config.toml
model = "audio-text matching model"
dataset = "simulated sounds of rotating machines with and without faults"
train_examples = 39062
noise_aug = 0.002
time_shift_ms = 50
n_mels = 64
hop_length = 160
input = "log_mel"
spec_augment = false
win_length = 512
encoder_arch = "transformer"
encoder_norm = "layernorm"
encoder_norm_position = "pre"
encoder_activation = "silu"
encoder_mlp_ratio = 4
encoder_head_dim = 48
encoder_fused_qkv = false
encoder_bias = "none"
encoder_qk_norm = false
encoder_parallel_block = true
encoder_inner_norm = true
encoder_moe = "expert_choice"
encoder_num_experts = 16
encoder_moe_every = 2
encoder_expert_mlp_ratio = 1
encoder_experts_per_token = 2
encoder_shared_expert = false
encoder_subsampling = 2
encoder_layers = 12
encoder_width = 192
encoder_positions = "conv"
fusion = "cross_attention"
tokenizer = "word"
vocab_size = 51
fusion_encoder_width = 256
fusion_encoder_layers = 8
fusion_encoder_norm = "layernorm"
fusion_encoder_norm_position = "pre"
fusion_encoder_activation = "gelu"
fusion_encoder_mlp_ratio = 4
fusion_encoder_head_dim = 64
fusion_encoder_fused_qkv = false
fusion_encoder_bias = "none"
fusion_encoder_qk_norm = false
fusion_encoder_parallel_block = false
fusion_encoder_inner_norm = false
fusion_encoder_moe = "top_k"
fusion_encoder_drop_path = 0.05
fusion_encoder_num_experts = 16
fusion_encoder_moe_every = 2
fusion_encoder_expert_mlp_ratio = 1
fusion_encoder_experts_per_token = 2
fusion_encoder_shared_expert = false
fusion_encoder_positions = "learned"
fusion_encoder_cross_attention_every = 1
residual_init = "none"
optimizer = "adamw"
learning_rate = 0.001
beta1 = 0.9
beta2 = 0.999
eps = 1e-10
max_grad_norm = 0.5
ema_decay = 0.99
max_steps = 6400
batch_size = 256
epochs = 41.9
lr_schedule = "wsd"
decay_fraction = 0.4
final_lr_fraction = 0.01
warmup_steps = 1280
weight_decay = 0.1
Rows from block 7 of the audio encoder of a small audio-text matching model, named by matrix and row number. Rows with one number within an expert belong to one neuron, the router's apart. Each number is 128 + 24 x the weight over its row's rms, rounded and kept within 0 to 255. All counts start at 0. Numbers have three digits each. After the name is the row's rms in percent of the matrix's.
After each expert's rows are labels from the 100 clips, of 14848, where the router gives the expert most weight on average: "strongest on" is what is common among them. Only what is clearly more common there than usual is listed. The data: simulated sounds of rotating machines with and without faults. In brackets: how many of the 100, against the usual share in percent.
# router: router (encoder.blocks.7.mlp.router.weight, 16x192), inputs 156-191
# up: expert up (encoder.blocks.7.mlp.up, 16x192x192), inputs 156-191
# down: expert down (encoder.blocks.7.mlp.down, 16x192x192, transposed), outputs 156-191

# expert 13
router.13 087:119131094144128158125127120117162159158141124128098170145116094085125134133132125137114071176135143166166129
up.0 114:133149143113160143164135144129135110125124115108123086142155098149163138099126086149159097136088149152173126
down.0 120:152121133127092142105140136102141125118127121149151126149123153142104126073125106146120155084164097102130115
up.1 090:135157146111142153122090138130110142137116138123091120126104114122119119153109139121133127097122138135148098
down.1 088:108169126151093116154135152171118138160158103118150170136098112108091173088112093133089141111183130152104139
strongest on: compressor (100 vs 12.6); speed: fast (100 vs 33.1)

# expert 4
router.4 130:116134180181134109135140070117123123159157130159132180107141159106133131109115150150112126140132140117091131
up.0 111:127093104135154166128145105122092148147107150122118131113140108128161161110153155182122118140140109090094108
down.0 122:061162121126143119164155078108086135142126166111142148109137156136118130099145176112123145148155125115089081
up.1 096:146108109099095147137136146143102137090130136144105126118118116164151129150143141101162174143112174160122134
down.1 092:146109140135120141105145121147136129159149135114123105139129121121081106128131120130115105111116145138189137
strongest on: thin (high-pass) (54 vs 12.3); bearing knock (51 vs 13.8); machine: turbine (47 vs 12.4)

# expert 12
router.12 089:121103144132138154121178121151072140116125108115137112164146129152149107159133117100127134095162113132153131
up.0 086:141154099097141135128115142123133157101152131111132128149132112116118166108130148166118136155132135130119129
down.0 081:149170121140117161122152136111131147101136114151157122143138095138100156084118095133133147135190098124154145
up.1 069:138155112103166127169079136120118130113112140128103116111108133122112150109108129144155121117105129156096171
down.1 071:147129125154094112157140116176120111114088162098160147135108073094108108130134165132082148125168123105155094
strongest on: fan (100 vs 12.6); speed: slow (68 vs 33.8)

# expert 15
router.15 126:134142132139113165130112126160118118104101119105148109118106089133142133144124086116122118135108135113158156
up.0 093:138119133119166133128172089145130114102155140128107143139161192107159117152154166129141133131110147149119104
down.0 086:085097124137145136097164120079134126128121122156118162118161159105161086191147152123133117167094152118109127
up.1 082:135115128094136113145137120144139145108163153112132143132102155112116147134157160155133138133116140125123097
down.1 087:136150118100151087130162111101097123123098134121131113139121146089130126151136150130135117155117173118088153
strongest on: piston engine (100 vs 12.8); quiet level (61 vs 29)

# expert 0
router.0 086:105142143158151135123117149181131102158161134135110089157124147120168128146134170137113076137116112133134099
up.0 125:144121081172093149129136104120117124114156139081110123077133088140141156132130134094132120151126126131129117
down.0 130:114141121157140127127105124130135080117126159114147116098160158133169142151126135111164108143143122135098141
up.1 112:134115068143135165136132106138122123127167116180169142115112077148146156087136117132143139166154120118134144
down.1 124:133108155140092123144126098125119118125098186117165149119127175100116144110109105101141149145146115117091120
strongest on: muffled (low-pass) (98 vs 12); text has "room" (61 vs 35.6); text has "reverberant" (61 vs 35.6); fan (51 vs 12.6)

# expert 5
router.5 101:125134110104160114146119117159144170121145125131106127127148097156122135125108129149125068149140130134168111
up.0 093:089116092155063124180088135137136155125153115141108155078100132131108130134149163065108123153145095117079159
down.0 101:160159097068141141145151125172110136135127156134169116167146135113107136138162115192092121149132125101114148
up.1 095:124085122141120154125107102126115077169107168125154106121131115146137105119156110108177145112128120117126151
down.1 089:146154117142161135127157079180098109164160110131136112152180147109102153068092126126145163111149110115085129
strongest on: gearbox (100 vs 12.5); speed: medium (60 vs 33); muffled (low-pass) (41 vs 12)

# expert 14
router.14 103:095098115140075143125111133126177098122093110093110097114130153138132135151148132115131161134129138117121154
up.0 076:109133142129118126124125091148166128100159109162142162172130128083144161125120144136126101121144141117162141
down.0 082:116105176135131125098122106066131107123145140108124184114110113085128106135164126158107119156105125133141144
up.1 066:145164110131116128125156158150108167116112159108132132167067103111100144132142125136136140120146128094115126
down.1 079:126148174115071078106134156103142112142145161154173116162115120126108116114162128096166142113116083143156116
strongest on: electric motor (100 vs 12.3); speed: medium (74 vs 33)

# expert 8
router.8 097:082137129144105085122151068125121134128135083118113167139159146105118125125104158132139102123162129125120113
up.0 087:112095108149137157161119132161112139117145134125124132136135104128159101127126104108152145134107092133061151
down.0 078:152154113126160131141167112121131123134104133121121147124111112137115144098125090121146162137140101120135139
up.1 133:114131128162087120108134139107144117120156105108135131109134111135150160152128123105170123122126123130151131
down.1 144:140119156200101121118125107081153107135138162132148130108130127098116167129123128119128115090100115114129163
strongest on: conveyor (94 vs 12.5); reverberation (89 vs 35.6); text has "room" (89 vs 35.6); text has "reverberant" (89 vs 35.6)